config.toml
encoder_arch = "regnet"
model = "image autoencoder"
dataset = "simulated stained blood smears"
train_examples = 48750
image_size = 48
crop_scale_min = 1
horizontal_flip = false
rotation_deg = 5
color_jitter = 0.2
bottleneck = "plain"
downsampling_factor = 4
encoder_norm = "groupnorm"
encoder_activation = "silu"
encoder_weight_standardization = false
encoder_channel_attention = "eca"
encoder_depths = [6, 6, 6]
encoder_kernel_size = 3
encoder_stem = "deep"
encoder_widths = [80, 160, 320]
loss = "l1"
latent_channels = 8
decoder_norm = "batchnorm"
decoder_activation = "silu"
decoder_widths = [32, 64, 128]
decoder_blocks_per_level = 2
decoder_block = "basic"
decoder_attention = false
decoder_upsampling = "transposed_conv"
init = "trunc_normal_002"
residual_init = "none"
optimizer = "muon"
muon_scale = "spectral"
learning_rate = 0.033
momentum = 0.95
nesterov = true
orthogonalizer = "newton_schulz_5"
adamw_lr_other_params = 0.001
max_grad_norm = 5.0
ema_decay = 0.99
max_steps = 5500
batch_size = 256
epochs = 28.9
lr_schedule = "cosine_restarts"
final_lr_fraction = 0
warmup_steps = 110
weight_decay = 0.03
adamw_weight_decay_other_params = 0.01
Rows from block 0 of the decoder, named by matrix and row number. Rows with one number belong to one channel. Each number is 128 + 32 x the weight over its row's rms, rounded and kept within 0 to 255. All counts start at 0. After the name is the row's rms in percent of the matrix's.
# convs0: first 3x3 conv (decoder.mid.0.convs.0.weight, 128x128x3x3), inputs 90-95, a 3x3 kernel for each
# convs1: second 3x3 conv (decoder.mid.0.convs.1.weight, 128x128x3x3, transposed), outputs 90-95, a 3x3 kernel for each
convs0.60 098 [ 79 113 152 102 155 155 152 174 132 149 105 115 147 116 102 122 178 113 111 114 141 111 111 122 118  75 145  80 110  85 115 205 116 127 163 136 103 104 125 122 118 163 122 106 193 110 113 105  22 159 134  65 126 154]
convs1.60 104 [112 102  83 140 132 169  99 101 106 143 192 138 111 114  79 128 133 125  99 126 137 101 111 170 159 152 156 170 166 171 183 113 113 143 210 174 177  94 145 168  71 138 161 177 162  98  80  87 148 185 130 122  76  95]
convs0.61 095 [137  10 104 111 150 135 155 124 120 119 147 108  70 159 140 107 108  98 127  85 137 141 108  47 138 118 178 140 130 116 110 147 129 148 114 154 131 130 138  64  84 133 150 120 126  68  60 102  94 157 178 109 110 161]
convs1.61 093 [140 137 109 122  89 111 113 155  86 121 165 109 108 141 149  79 125  98 133 129  90 247  12 115 169 178 113 141 156 138  89  91 139 113 104 140 139 107 140 147 102 179 160 101 122 143 148 169 140 218 130 110 119 120]
convs0.62 105 [143 136 146 155 147 130 140 130 146 123 122 106  90 113 131 123 122 119 166  99  92 139 104  90 148 134 113 148  67 160 163  81 119 116 115 119 114 148 159 102 119 175 128  92 167 144 122 146 150 106  33 132 134 111]
convs1.62 097 [139  98 105 142 165 125 122 136 169 183  86 150 192 132 155 128  99 136 164  94 131 168 255 134 159 102 136 112  75 141  93  41 116 120 120 150 101 127 142 156 125 169  96 144 152 103 141 115 185 117 151 185 127 156]
convs0.63 102 [107 124 165 154 110 108 102 114 112 122 114 124 152 111 117 151 121 132 100  93 123 116 148 162 148 149 120 236 202 172 132 154 173 126 148 175  84 132 137 197  98 157  87 138 134 128 101 157 166 101 125 142  90 113]
convs1.63 103 [153 114 108 150 153 141 172 160 137  84  92 118 121  97  88 122 124 112 114 132 171 150 175 114 142 182 192 130 112 147 151 106 104 152 114 122  78  84 149 121  72 129 124 126 139 104  89 123  98 102 118 107 128 106]
convs0.64 105 [144 172 104 128 125  85  98 132 106 147 142 130  88 143 125 135 117 127 133 167 187 176 117 121 131 139 138 115 111 106 130 110  77 131 132  92 125 155 149 108 128 110  77  89 117  83 175 140 116 171 154 109 136 152]
convs1.64 102 [141 176 149 107 114  85  95  71 104  95 124 112 132  83 108 100 115 155 144 103 152 141 139  19 164  85 122 128  89 127 164 165 177 150  76 153 173 148 125 146 147 148 153 172 149 120 153 122 106 102 138  77  71 124]
convs0.65 089 [137 167 106 158 115 117 128 142 118 159 170 157  82 132 134 132 109 131 105 113 114  70 190  98 136 134 124 101  92  99 109  91 145 118 153 125 122 130 142  83 134 113 116 105 128 119 137  90 148 118  78 121 118 106]
convs1.65 093 [125 141 127  99 132 130 139 134  92 107 157 125 128 140 119 136 117 157 138 173 118 124 155  92 149 105 123 147 191 162 141  47 120 181 173 171 157 140 105 125 120 141  98 102 118 121 160 124 118 190  99 133 135 168]
convs0.66 102 [102  49  94 155  43 125 100 110  95 109 206 149 149 166 132 139 144 136 158 206 161  88 169 100 156 163 133  80 138 114 145 141 118 110 134  99  62 110  40 119  20 140 130 146 130 129 177 136 160 112 168 128 124 109]
convs1.66 086 [165 138 139 146 133 177 149 200 196 107 126 108 104 141 103 125  83 162 163 124 124 136  95 137 119  60 160 163  97 161 173 112  39 147  78 149 135 109  98  84  68 126 115 135 154 156 110 136 117 105 147  92  63  25]
convs0.67 093 [112  81 120 119 162 142  98 148 161 160 125 108 126 148 149 117 107 114 143 130 120 136  79 132 168  73 109 124 105 110 190  49 141 118 106 104 102 102 145 143 151 134 106 114 147 150 163 121 164 140  94 141 150 136]
convs1.67 097 [118 164 147 138 156 122 131 109 116 144 145 144 134  86  93 141 107 162 137 121 119  91  79 139 123 174 112 142 136 153 169   0 175 132 119 124 124 152 136 143 103 146 122 150 126 135 159 202 172 165 129 128 139 170]
convs0.68 102 [137 159 123 104  82 117 135 111 118 132 112 128 149  78 109 138 128 135 123 169 133 131 123 111 119 105 117 124  66 128 134 126  89 102 104  85 160 112 121 139 132  94 152 146 162 113 140 100 100 131  54  82 136  89]
convs1.68 111 [136 131 167 104 198 154 117  73 115 142 128 119 134 113 110 136  64 117 140 135 124 134  85 132  87 100 155 177 171 142 183  73 170 124 115 141 135 109 125 189 135 146 166 129 100 133 103 105 148 187 169 121 133 125]
convs0.69 114 [135 190 130 123 129  96 153 139 120 152 115  97 151 155 111 115 131 134 113 203 160 140  87 150 131 171 171 101  69  85 158 134 146 117 116 108 118 127 113 142  92 107 127 116 112 156 169 152 156 122 123 102  99  81]
convs1.69 114 [ 84  69 103 170 194 127 107  43  60 175 213 141 148 150 142 144 229 231  84  53  72  68 118  98 119  43 133 131 150 132 134  98 125 120  78 136 100 109 115  70  96 106 107 156 110 123 107 130 115  88 156 116 175 148]
convs0.70 086 [ 93  97 103 105  78 121 126  85 104 105 125 134 137 114 125 104 105 127 137  92 107 139 108 145 149 128 132  95 137 132 136 137 128 125  92 106 160 159 108 152 145 120 108 136  93 111 141 115 132  79 132 133 125 133]
convs1.70 092 [124 101  90 148 186  95 158 188 113 149 137  86 211 170 126 132 108 126  98 151 121 147 120 129 149  88  86 152 126 140 138 188 135 144 125 113 109 127 101 153 155 115 155 165 153 126 130 109 152 175 137 133 147  97]
convs0.71 082 [113 110 111 112 164  88  87 112 111 110 128 107 143 148 132 126 155 105 128 100 117 114 166 125  87  45  18 101 105  92 135 154 156 132 153 134 128 159 139 146 113 157 111 129 121 137 121 125 106 125 185  95  93 123]
convs1.71 098 [161 105 148 201 174 151 178 177 132 157 190 155 167 142 139 131 124 157 127  84 139 126 115 112 139 107 138 126 110  52 125 101 101 103  84  74  97  48  86  39  35  52 113  93  60 101 114 133  55 111  98 136 185 163]
convs0.72 094 [ 93 141 125 162 148 108 128 144 127  99 150 106 122 171 114 116 128 122 138  98 112 141  90 146  85 104 126 116  87  59 196  93  77 150 161 134 126 177 157  92 185 107 205 184 171  91 119  95 133 118  93 130 159 114]
convs1.72 093 [102 153 130 118 145 125  70  90 116  97  49 113 110  59  82 126 122 177 184 155 127 185 176  45 136 168 153 121 149 122 112 172 159 107 166  76 131 127 124  91  96 124  93  82  77 107 160 160  62  30 121 104 104 127]
convs0.73 088 [116 128 118 153 149 139 113 192 173 106 126 123 141 151 101 136 160  87 123 130 116 101 125 144 117  79 110 125 134 114 113 122 124  89  67 102 125  86 131 138 143 126 139 156 141 128 154 181 143 161 168 105 123 174]
convs1.73 098 [137  88  96 153 141 106 109 129 122 136  98 108  97 111 109 114 177 147 130   0  89 132 224 138 126 123 142 135  75 128 182 129  76 143 118 113 130  66 140  89 170 118 130 156 120 114  99 143 149 127 108 152 161 132]
convs0.74 139 [140 116 126 142 181 142 156 175 146 134 136 143 163 164 153 166 167 112 110 137 122 133  88 142 128 176 120 134 150 126 119 119 139 121 139 148  99 129  78 102 133 132 101 142 103 158 126 176 103 105 179 110 125 155]
convs1.74 086 [118 104 100 106  77 118 105 115 107 208 176 101 147 132 128 163 152 142 137  90 113 124 133 164 123 149 154 131  98 138 129 102 141 156 158 151  93 124  94 103  45 157 147 121 132 123 168 142 138 151 135 158 182 122]
convs0.75 096 [188 186 165 123 168 177 119 172 155 171 103 141 133 127 124 104 120 119 108 136 138  94 181 133  53  81 162 106  76 112 126 144 108  90 102 147 128  78 159 175 147 103 143 100 138 101 151 149  35 173 170  67 131 138]
convs1.75 088 [ 76 146 134 111 129 131  60 101 163 143  83 101 146 101  19 145 171 174 117 117 136 110 139  84 142  87  87 139 110  81 177 143 104 169  88 126 155 120 125 141 100  95 126 130 180 115 124 174  82 133 122  97 117 188]
convs0.76 102 [147 147 181 129 152 128 133 131 139 137 165 158 139 188 121 128 144 166 134 133 172 127 139 126 146 109 121 122 193 148 134 139  54  95 155 118 114 108 123 112  63 176 149 156 155 157 131 107 141 194  73 149 128 157]
convs1.76 093 [162 145 154 189 110 148 109 120 138  50 109 139  85 116 130 111 132 121 105 130 126 205 152  85  82 136 112 120 160 121  93 127 129 121  87 128 161 153 126 137 116 145 162 174 148 111  93  99 143 141 155 139 158 120]
convs0.77 110 [117 148 105 111  58 170 146 117  91 111 113 120 127 144 121 132 149  77 131  98  94 120 151  66 125  80 155  93  85  83 121  96 131 130  59 137 101 143 143 159 207 202 187  76 128 116 167 151 106 108 159  63 124 151]
convs1.77 099 [114 114  82 136 127  88 125 147 127 115 145 136 109 114 134 136  72  81  81 116 121  96 141 134  67 138 112 122  73 133 194  63 131 142 112 127 120 122  72 132 132  82 140 138  94 110  91 107  74 159 137  96 179 137]
convs0.78 096 [115 115 105 106 234  87 126 128 104  79 123 182 106 186 152 141 144 133 135 192 111 137 216 108  97 100 132 121 133 131 150 169 122 113 154 132 133 150 149 105 214 162 143 124 108 109 171 112 140 207 143 125 165  94]
convs1.78 102 [102 119 160 148 103  66 121 122 124 150 160 130 140 199 108 122 171 105 111 102 111  98  43 118 152 106 114 102 131 129 135  95 134 106 112 118  90 103 122 113  82 123  98 115  85 168 100 109 179 164 205 187 168 138]
convs0.79 108 [116  98 150  83 202  97 119 110 108 133 140 136 175 146 114  96 131 110 118 140 158 122 195 111 148 144 155 131 133 145 135 196 131 135 101 124 124 124 126 174 143 131 183 139 124 180 115 135 113 255 188 138 129 145]
convs1.79 095 [160 145 165 115 114 170 145 145 166 175 157 118 166 110 108 183 190 115 191 118 111 139  22 148 134 170 156 112 100  92 131  59  91 125 164 137 117 139 121 100  61 139 142  95 128 143 121 118 127 179 165 121 153 117]
convs0.80 112 [106 164 114 145  91  78 124 136 121 161 126 117 142 153 135 144 100 207 103 129 101 112 117 126 160 143 112  76  92  77 127 153 113  83 105  56  79  72 110  90  69  97 113 115 134 134 125 142 111  99 120 119 117 124]
convs1.80 096 [135 143 189 157  68 112 120  65 127  81 128 156 109  92  99  99  96 120 146 184 120  66 129 104 103 111 117 124 149 123 117  96 130 135 156 128 113 120 138 153 176 147 110 130 128 109  76 123 147 145 142 121 123 138]
convs0.81 084 [148 172 114 155 211 157 110 122 132 107 120 124  94 190 123 167 102 145 121 133 119 135 135 130 116 115 125 170 115 151  91  92 105 153 146 151 109 120 165 134 124 148  88 119 165 104 110 126 117 250 132 116 140 127]
convs1.81 105 [132 150  99 134 147 166 150 159 112 149 154 143 122 148 111 123  79 117 132  74 170 145  82 135 148 146 121 148 134 126 153 138 121 146 119 130 131  87 126 156  37 147 149 174 152 124 147 108 128 166  60 114 123  99]
convs0.82 090 [161 171  97 141 248 172 111 111 135 110 197 136 169 252 142 138 189  72 103 118 147 109 139 155 103 121 125 121  97 142 119  88 114  96  90 151 141 141 128 110 143 120 158 132 149 137 136 171 114 172 208 134 116  67]
convs1.82 085 [179 149 139 114  37 157  94  82 123 130 183 119 142 142 138 174 168 143 165 244 113  49   0 110 136 142  99 164 140 153 162 126 181 127 169 144 113  94 104 106 104  76 150 111 118 126 136  98 187 147 134 132 141 116]
convs0.83 092 [185 111 144  98 111 108 167  90 118 111  99 105 107  25  79 140 117  77 110  87 167  66 183 139  97  90 133 157 145 135  91 100 150 118  98 144  92 143 127 160 224 133 137 152 128 115 127 164 154  73 147 146  82 145]
convs1.83 090 [122 117  69 106 204 181 110 125 138 115 108 100 110 108 120 133 113  90 160 119  95 164 224  80 183 117 103 149 131 141 137 102 130 181 234 144 133 112  95 143 136 100 117  99 141 148 179 149 121 160 171 146 113 124]
convs0.84 092 [152 120 140  88 120 131 123 126 132 122 112 141 121 164 147 157 150 130  94 140 130 207 118 104 123 108 116  90 116 134 152 177 142 128 122 110 169 123 121  95  52 113 165 113 122 102 169 122 131 101 115  92 126 121]
convs1.84 086 [104  94 137 121 175 119 145 178 107 112 178 130 117 146 156 112 136 121 123  98 128 129 228 173 124 192 139 110 156 153 150 143 122 109 148 174 155 126 104 142 147 142 124 137 149 143 135 118 118 113 138 132 121 109]
convs0.85 095 [105  70 128 191  93 105 133  82 121 129 153 148 188 119 119  82 108 141 120 160 130 144 129 123 179 202 111 107 138 139 163 184 173 117 122 155 151 119 115  97 191  73 121 110  93 117  56 154 137  71 131 130  75  91]
convs1.85 085 [151  84 103 125 136 121 119 147  99 137 110 109 117 129  79 132 162 103 120 111 105 181 176  89 133 128  61 170  85 122 198  46 138 134 136 122 155 164 145 200  36 121 149 129 107 101 137 129 127 136 145 121  89  63]
convs0.86 100 [124  79  94 108 144 197 138 131 124 115 131 137 128 140 113 150 150  63 106 126  72 165 146 105 123 146 145 129 197 176 141 199 190 120 158 127 124 141  97  72 159  84  96 108 123 119 146 137 140  61  75 148 124  67]
convs1.86 090 [109 146 115 134 137  91 111 105 101 119 184 170 163 157 123 136 140  89 108 127 127 155 164 141 151 147 141  91 134 105 127 143  90  69 123 118  85 112 109 147 158 152 124 101 108 144 106 129 117 144 117 151 126 103]
convs0.87 104 [122 126 168 163 126 154 115 132 122 128 133 141 113 134 170  96 132 154  89 128 142  92 154  70 102  82 131 161 162 125 147  58 100  97 111 131 130 110 145 159 195 149 135 142 151 113 132 109 153 159 155 136  99 107]
convs1.87 124 [129 155 104 112  83 139  95 120  89 111 116 125 147 126 175 149 135 193 136 145 136 115 141 162  97 109 148 159  69 165 157  82 135 173 178 161 105 124 112 124 125 154 119 150 141 127 170  98 141 172 120 131 106 109]
convs0.88 090 [128 159 143  95 129 149 109 113  82 120 114 130  89  40 103 135 116 114 102  91 120 130  83 100 121 129  36 142 155 118 113 120  81 117 119 139 116 187 121 118 163 167 155 138 135 124  77 149  99 109  84 106 102 163]
convs1.88 094 [117 118 103 117 158 147  42 115 137 153 141 122 173 167 126 104 105 152 131 133 129 196 129 117 128 122 132 145 102 106 103 173 129 148 103 151 132 140 136 146  66  95 162  82 142 101  88 109 109 107 110 117 132 101]
convs0.89 106 [113 121 127 130 153 175 135 120  89 115 158 150 131 146 115 109 128 128 120 117 126 118 209 130 113 132 133 137 108 118 150 131  96 139 135 131 164 146 140 179  57 104 185 129 103 134 139 109 127 149 100 122  84  90]
convs1.89 150 [ 90  99 111 103  97 119 143 139 130 188 166 124 133 140 122 117  84  76 161 116 142 130  21 147 173 179 158 114  93 129 112  38 129 156 137 130 108  52  92  90  68  93 103  89  97 147 148 153 143 161 133 173 168 154]
convs0.90 083 [133 140 141 126  69 109 177 162 168 104 110 129  80  82 142 124 145 155 114 121 128  90 171 128 117 136 125 125 169 109 139 195 155  94 164 108 133  95 150 124  98 144 105  91  96 132 120  70 147  96 130 129 156 142]
convs1.90 100 [115  84  97 166 163 120 130 139 160 170 149  99  74 163 126  93 116 145  93  27 143 105 255 159 102 132 136 124  50 122 111  81 105 115  91 118 125 136 141 117 216 166 120 142 124 113 181 124 155 150 114 152 134 159]
convs0.91 115 [132 105 126 154 110 153 142 151 127 154 121 131 119 135 143 162 133 161 108 127 129 110 145 109 126  86 134 132 162 143 255 180 107  96 205 139 194 140 114 116 156 157 164  14 109 107 128 113 122 119 106 104 140 116]
convs1.91 104 [160 139 157 122 160  94 129 113 137 144 177  99 129 135  52 140  97 159 110  85 108 114 150  70 104  43 123 163  90 121 172  57  43 162 146 100 112 152 130 139 130 177 140 158 123 154 136 121 118 107 148 140 137 149]
convs0.92 101 [131 146 130 129 133 133 172 140 184 146 145 196 107 134 162 114 112 122 112 134 147 146 150  90 123 174 150 106 102 122 119  60  92 152 131 156 107 126 130  98 143 147 128 132 132 111  92  88 173 149  71 180 133 153]
convs1.92 082 [ 81 122  94 127 108 120 111 176 156 133 170 132 125 139 143 113  82 128 150 158 168 156 141  91 139 149  84 114 126 145 149  95 125 199 140 129  99 135 151  65 126 103  61 100 104 192 115 117 115 114  97 167 172 126]
convs0.93 110 [141 166 148 108 128 175 148 140 159 152 134 108 183 129 106 159 145 126 147 100 137 149 130 148 118 130 137 166 156 126 172 208 198 146 182 144 181 111 118 214 135 137 159 123 156 128  95 146 175 131 141 176 150 168]
convs1.93 101 [115 156 141 105 111 150  93 105 159 135  36 115 134  66  92 166 122 135 169 122 112 196  86 111 149 133 137 102 116 139 114 202 103 131 131 132 133 151  91 156 115  99 130 125 108  78  98 150 118  87 151 101  91 137]
convs0.94 090 [118 189 122 166 145 115 151 200 117 163 150 113 186 136  91 142 125 121 127 146 139 134 158  94  94 101 123 126 148 112 201 194 148 154 124 120 162 112 155 178 117 136 147 116 138 161 153 139 161 126  92 151 183 139]
convs1.94 119 [155 105 112 135 103 151 144 138 134 114  88 148 148 171 152 139 112 100 153 115 164 115 105 107 127 150  87 124 132  95  85 122 134  80 142 105 133 139 131 123 107 129 160 149 101 148 125  70 173 116  96 158 211 117]
convs0.95 115 [103 128 137 131 138 202 121  99 141  93  78  87 134  42  70 125  93  87  76 121 152 116 145 228  95 119 171 155 148 111 104 118 113 133 162 126 211 177 124 130 150 179 163  98 129 110 119 166 108  92 223 140 146 229]
convs1.95 097 [111 207 109  92 140 136 102 198 174 149 197 109 122 131  77 121 133  77 143 115 112  89  84  90 113 117  95 149 155 128 100  94 113 133 124 182 115 101 175  80  38 116 176  92 137 130  68 107 153 112 170 154 105 113]
convs0.96 093 [129 145 134 124 122 146 124 144 118 170 100 139 101  36 108 155 101 107 129 130 135 139 176 173 105 136 135 111 167 121 134 158 131 120 188 114 143 137 144 174  85 120 120  65 134 114 114 105 133 147 110 113  95  98]
convs1.96 099 [104 157 130 127 133 122 124 154 122 199 133 130 171 114 132 102 120 136 145 110 166 125 204 166 143 159 129 166  81 164 128  97 135 176 145 130 117 140 143 100 152  80  85  78 122 143 150  98 126 176  89 147 191 127]
convs0.97 104 [ 93 154 165 174 102 189 137 124 160 128 211  86  87 146 139 171 127 136 118 159 119 175 195 120 154 167 112 120  67 112  84 101 136  93 139 144  55  47  85 125 132 100 171 105 124 163 148 162 162  98 119 131  97  97]
convs1.97 103 [ 83 112 120 125 125 117 143  89  62 128 169 225 199 166 161 141 140  72 109 119 121  98 171 116  85  69 109 146 183 185 163 211 158 127 188  89 137 142 121 118  86  86 116 154  87 109 162 111 146 119  99 137  73 104]
convs0.98 087 [130 176 151 144 155 140 135 121 169 153 139 125 179 103 111 126 123 109 144 134 174 153 154 116 134 120 149 133 108 137  71  75 144 140 135 146 146 136 132 247 177 181 127 107 138 145 172 122 161 128 150 173 168 129]
convs1.98 098 [119 108 120  84 107  96  96  61 105 157  77 127 135  98 131 151 120 140 135 117 135  56 110  88 122  93 125 158 168 162 102 116  60 127 197 146 104 138 140 143 137  83 127  62 139 124 136 126 128 174 131 115 136 140]
convs0.99 088 [134 116 143 100 124 143 141 118 127 129 185 140 148 159  87 109 124 112 119 144 152 148 123 175 112 141 134 143 105 133 111 104 116 131 119 137 138 107 113  84 201 163  92 119 160 115 156 140 139  67 148 147 131 166]
convs1.99 097 [106 168  78 135 100 131 182 132 132 143 118 124  98 133 151 111  90  69 104 140 115  84  48  57 185 172 151 143 149 127 112  39 164 125 132 102 129 135 104 143  83 144 158 146 125 176 110 130 137  91 138 105 121 108]
convs0.100 087 [ 89 123 121 100 119  88 113 120 156  62 132 174  70 132 163 105 192 125 140 130  98 143 139  82 115 118 109 119 112 148 123  98 189 111  98 125 121  72 108 113  85 114 112 150 113 128 124  60 134 122  30 111  80  77]
convs1.100 112 [127 203 189 119 171 171 129 130 155  89  86  88 126 125  72  66 127  96 117 151 109 168 166  87 127 118  81 109 108 105 152 222  99 180 129 130 131 141 136  97 140 125  93 101 133 166 136 162 150 124 143 133 135 134]
convs0.101 108 [127  79 139 151 132 157  75  50 159 109 120 142 119 196 143 132 158 128 111  83  77 172 128 110 113  93 108 129 129 118  92  39 116  91  63 134 139  97  81 116  33 118  99  31  86  94  97  60  67 102  56  92  96  91]
convs1.101 130 [113 146 125 101  80 116 172 173 147 102 129 121  96 120  89 105  77 107 134 148 134 168 144 100 144 163 132 159 142 143 202 155 163 141 158 130 178 135 141 138 136 126 187 153 143  75 103 141 128 117 144 143 196 152]
convs0.102 098 [148 109 126 126  84 170 140 127 141 118 124 122 181  91 172 104 147  93 114 146 124 142 180 132 142 170 172  97 144 131 110  84 167 148 150 163 131 180 132 113  53  87 120 138 147 126  43  79 118 168 105 148 204 128]
convs1.102 093 [136 123  85 121 153 145 152 132 136 149 142 158  97 121 116 128  32  64 112  88  91  90 157  84 124  93  69 149 155 122  99 119 114 116 141 138 153 153 130 111 171 139 107  91 168 145 148 142 157 172 121 140 149 154]
convs0.103 096 [110  97 113 102 160  88 157 173 128 174 108 124 127 102 140 146 130 124 151 154 148 142 138 147 123 101 124 136 113 129  95 120 115 124 109 104 118 104  91  71 188 134 124 129 118 120  13  40  93 110 104  95 113 159]
convs1.103 094 [ 98 124 105 148 125  99 109 105 141 124 177 161 120 144 166 137  44 145 118  74 132 144  48 117 123 130  26 119 162 120 146  38 110 119 128 147 117 142 110 102  43 123 100 154 177 138 121 115 105  95 149 113 143 124]
convs0.104 086 [156 125 128 111  81  98 102 116 124 185 149 100 111 196 164 127 155 146 121 133 123 144 146 146 137 137 104 126 114 119 131 196 113 125 154 155 127 135 135 120  63 143 154 184 115 129 125 134 115 127 186 128 118 159]
convs1.104 108 [145 121 115 133 164 121 141 105  98 112 180 161 126 121 116 163 119 124 108 122 119 139 150 136  94 101 135 130  92 146 141 234 114 133 119 106 131 121 103 113  70  78 104 120 136 144 122 114 121 111 121 130 121 144]
convs0.105 085 [124 123 108 133 106 129 141 109 128 134 138 146 124 144 124 133 140  95 126 130 120  85  98  79 135 130 113 115 104 116 133  68 126 107 153 142  83 120  87 144 112 122 139 165 131 113 110 100 137 113  71 146 137  91]
convs1.105 097 [125 136 134 148 166 141  72  99 117 135 147  94 102  78 119  54  79 131 104 130  83 108 184  94 107 138  87 120 149  92  87 146  92 103 122 128 125 125 158  94  73 128  95  91 157 133  81 147 113  83 144  91 103 119]
convs0.106 102 [110 178 103 104  88  98  95  82  71 159 133 106 102 107  76 163 134 100 104 133 117  84  47  87 135 112  88 181 177 187 108  69 130 117 108 157 116 117 146  49 176 119 155 182 113 135 194 113 121  88 155 104 131 108]
convs1.106 099 [154 175 135 156  57 182 159 122 156 142 113 120 121 135  80 109  45  77 135 188 151 130 132 131 103  77 116 100 137 128 109  68 114 128 113 133  89 101  99 105 102 186  93 126 148 128 102  95 139 123 184 101 165 117]
convs0.107 093 [149 186 181 114  96 121 165 151 140  73 178 138 131 206 113 116 168 178  73  75 128 149  75 104 120  70 100 128 128 122 131 104 157 161 174 140 137 153 127 139  80 167 160 177 118 140  92 101 135  54  32 110 104  75]
convs1.107 105 [124 148 112 152 162 101  99  92  69 131 165 129 142 158 153 181 184 168 106 119 172 108 107  70 127 102 120  87 140 103  94  97 168 103 148 123 139 132 124 158  89 115 117 109 124 133 103 197 129 147 159  73 107 166]
convs0.108 089 [104  99 135 110 204  84  81 123 127 100  94 129 121 109 158 133 151 145 123 136 118 100 119 113  77 115 141 160 106 117 105 106 133 114  63 120  90 177 147 136 141 152 110 122 149 188  82 156 137  87  70 169 129 159]
convs1.108 089 [106  88 135 183 136 104 161 187 136 178 155 155 214 170  82 151 167 129 112 131 152 125  79  85 151 137 117 156 131 115 121 116  98  77 153 125 116 150 142 106 141  88  90 136  98 142 133 115  98 158  97 119 145 128]
convs0.109 092 [144 107 162 132  59 128 145 145 143  91 131 161 135  31 110 139 118 123 128 136 110 159 154 116 120 107 142 161 105 125 107 139 153 124  96 104 146 151 114 137 171  69 135 106  70  87 130 106 181   0  94 144 152 114]
convs1.109 080 [112 136  72 167 218  94 141 110 150 131 187 166 169 137 145 112  68  93 116 197  59 135 185  66 144 141 141 132  83  91 142  64  86 124 117  83 201 117 161 129 109 141 127 102 123 153  97 148 161 136 184 114 114 153]
convs0.110 131 [106 158 139  94  88 121 127 118 112 125 149 153 141 133 144 134 149 101 169 168  99 127 187  78 168 177 115 115  53 122 143 109 157 111 130 157 107  70 131 101  63 160 115 158 157 108 180 130 120 113 104  96  94  87]
convs1.110 115 [120 188 145 120 179 129 104  89 157 176 144 105 178 133 131 124 159 187 146 168 108 156  63  99 142 120 102 140 126  97 192 165 101 103 102  93 182 138 152 150 158 150 126  90  91 100  97 114  88 133 109 115 155 180]
convs0.111 107 [107 108  91  96 100 167 113 121 127 126  96 124 108 164 155 124 165 123 158 121 136 103 121 165 114 164 158 103  83 119 119 151 180 136 151 117 148 183 107 131 102 164 124 149 125 141 137 143 116 124 229 132 136  79]
convs1.111 091 [142 144 155 193 123 115 137 104 143 137 121 135  89  93  80 136  91 109 150 143 154  41 193 153 146 153 163 136 134 154   0  58 156 111 117 125 146 124 139 187  94 102 149  88 111 187 138 103 181 105  84 126 112  92]
convs0.112 099 [114 145 140 126 139 105 123 107 117 113 111 129  67  89 157 146 140 152 102 109 123 111 120 128 111  98 111 128 102 135 124 133 165 149 194 164 140 128 132 154 129 123 132 104  84 111 159 111 129 174 161 119 157 137]
convs1.112 092 [136 112 128 167 190 117 122 139 146 176 108 125 131 221 172 130 149 149 126 191 133 152 237 146 123 124 129 122   1 128 170 105 149 153 106 151 112 138 148  93  90 145 111  92 120 134 154 138 185 165 148 134 169 123]
convs0.113 101 [128 154 119 172 125 205 123 142 181  87  48 129 107  58 137 134 171  90 144 119 144 135  79 179 110  96  79 109 117  98  82  91 177 150 138 156 160 164 130 127 105 124 132 135 153 132 125 203 143 160 165 136 122 130]
convs1.113 090 [117 116 145 104 148 115 125 162 112 148 155  84 156 154  96 128 114 125 123 158 136 122 255 126 159 134 104 144 110 151 120  48 185 135 129 167 116 155 143 139 160  74 161 157 105 145 134 100 198 255 132 182 130  96]
convs0.114 103 [131 118 131 173 162 156 111 117 144 155 129  96 133 177 128 139 143 173 142 178 171 152 155 179 164 194 144 149 148 141 133 189 166 145 182 173 126  84  98 133 136  91 122 145 133 109 132 137 123 108 148 129 136 110]
convs1.114 098 [148 148 121 159 192 152 177 175 135 151 145 137 157 140 117  99  94  80 102 116 130 135  42 116  80 147  96 137 120 150 126 106 141 132  99  86 122 140 173  76 127 120 162 101 154 107 131 144 159  55 120 125 125 114]
convs0.115 101 [126 114 145 138 132 148 126 141 148 136 177 134 170 197 161 139 175 140 136  63 103 119 130 157 114 153 139 105  94  97 100 180 116 107 139  97 140 189 130 137 158 109  99 100  92  84  95  91 100  44  89  83  85  81]
convs1.115 128 [ 63  71  85  65  74  54  70  85  57 159 164 130 132  86 123 150 135  77 115  91 118  91  87  83 130 138 169 126 145 124 151 168 138 140 181 109 134 171 118 126 223 155 121 144 124 109 128 167 100 128 150 110 123 162]
convs0.116 107 [129 170 171 149 120 176 130 134 181 136 101 146 141  65 196 126 118 157 165 147 157 149 142 163 128  97 140  96 112 116 136 140 158 133 108 149 107 145 149 149 167 170 121 105 127 164 148 107 164 125  68 149  66  66]
convs1.116 097 [157 146 107 119 154  98 114 117 109 123  92 114 129  82 169 123 123 170 109 139 131  93 167 169 133 119 163 131 155 136 229 119 114 146 130 130  99 123  97  69 161 132  94 116 136 195 159 139 100 142  73 117 133 155]
convs0.117 088 [125 108 118 104 135 107 105 135 102 133 141 116 135 113 116 119 121 127 141 149 132 136 158 154  87 115 118  91 109  71  77 106  49  97  75  48  96 120 105 121 210 130  94 129  96 149 184 181 152 162 166 190 191 185]
convs1.117 117 [124 104 116 136 127 103 135 107 101 160 119 107 128 154 126 133 153 165 182 130 143 139  70 151 169 145 198 113 115 103 159 107 132 162 150 105 168 134 151 178  97 108 175 105  99 168 155 135 184 176 161 153 131 175]
convs0.118 083 [121 143 134 104  48 103  86  58 130 104 146 107 149 135 130 115  90 149 108  83  96 103 103 102 141 171 139 114 127 198  95 105 162 145  82 173 142  89 127 139 133 149  70  34  64 144 138 178 135 153 210  91 138 135]
convs1.118 108 [ 85  98  97  99 121 114  92 132 118 142 152 119 113 131 112 184 128 136 100  80  64 109  97  66 119  69  92 150 165 102 161  86 149 139 125 149 111  84 125 110  72  95  69  72  99 105  74 102 115  28 123 110  80  96]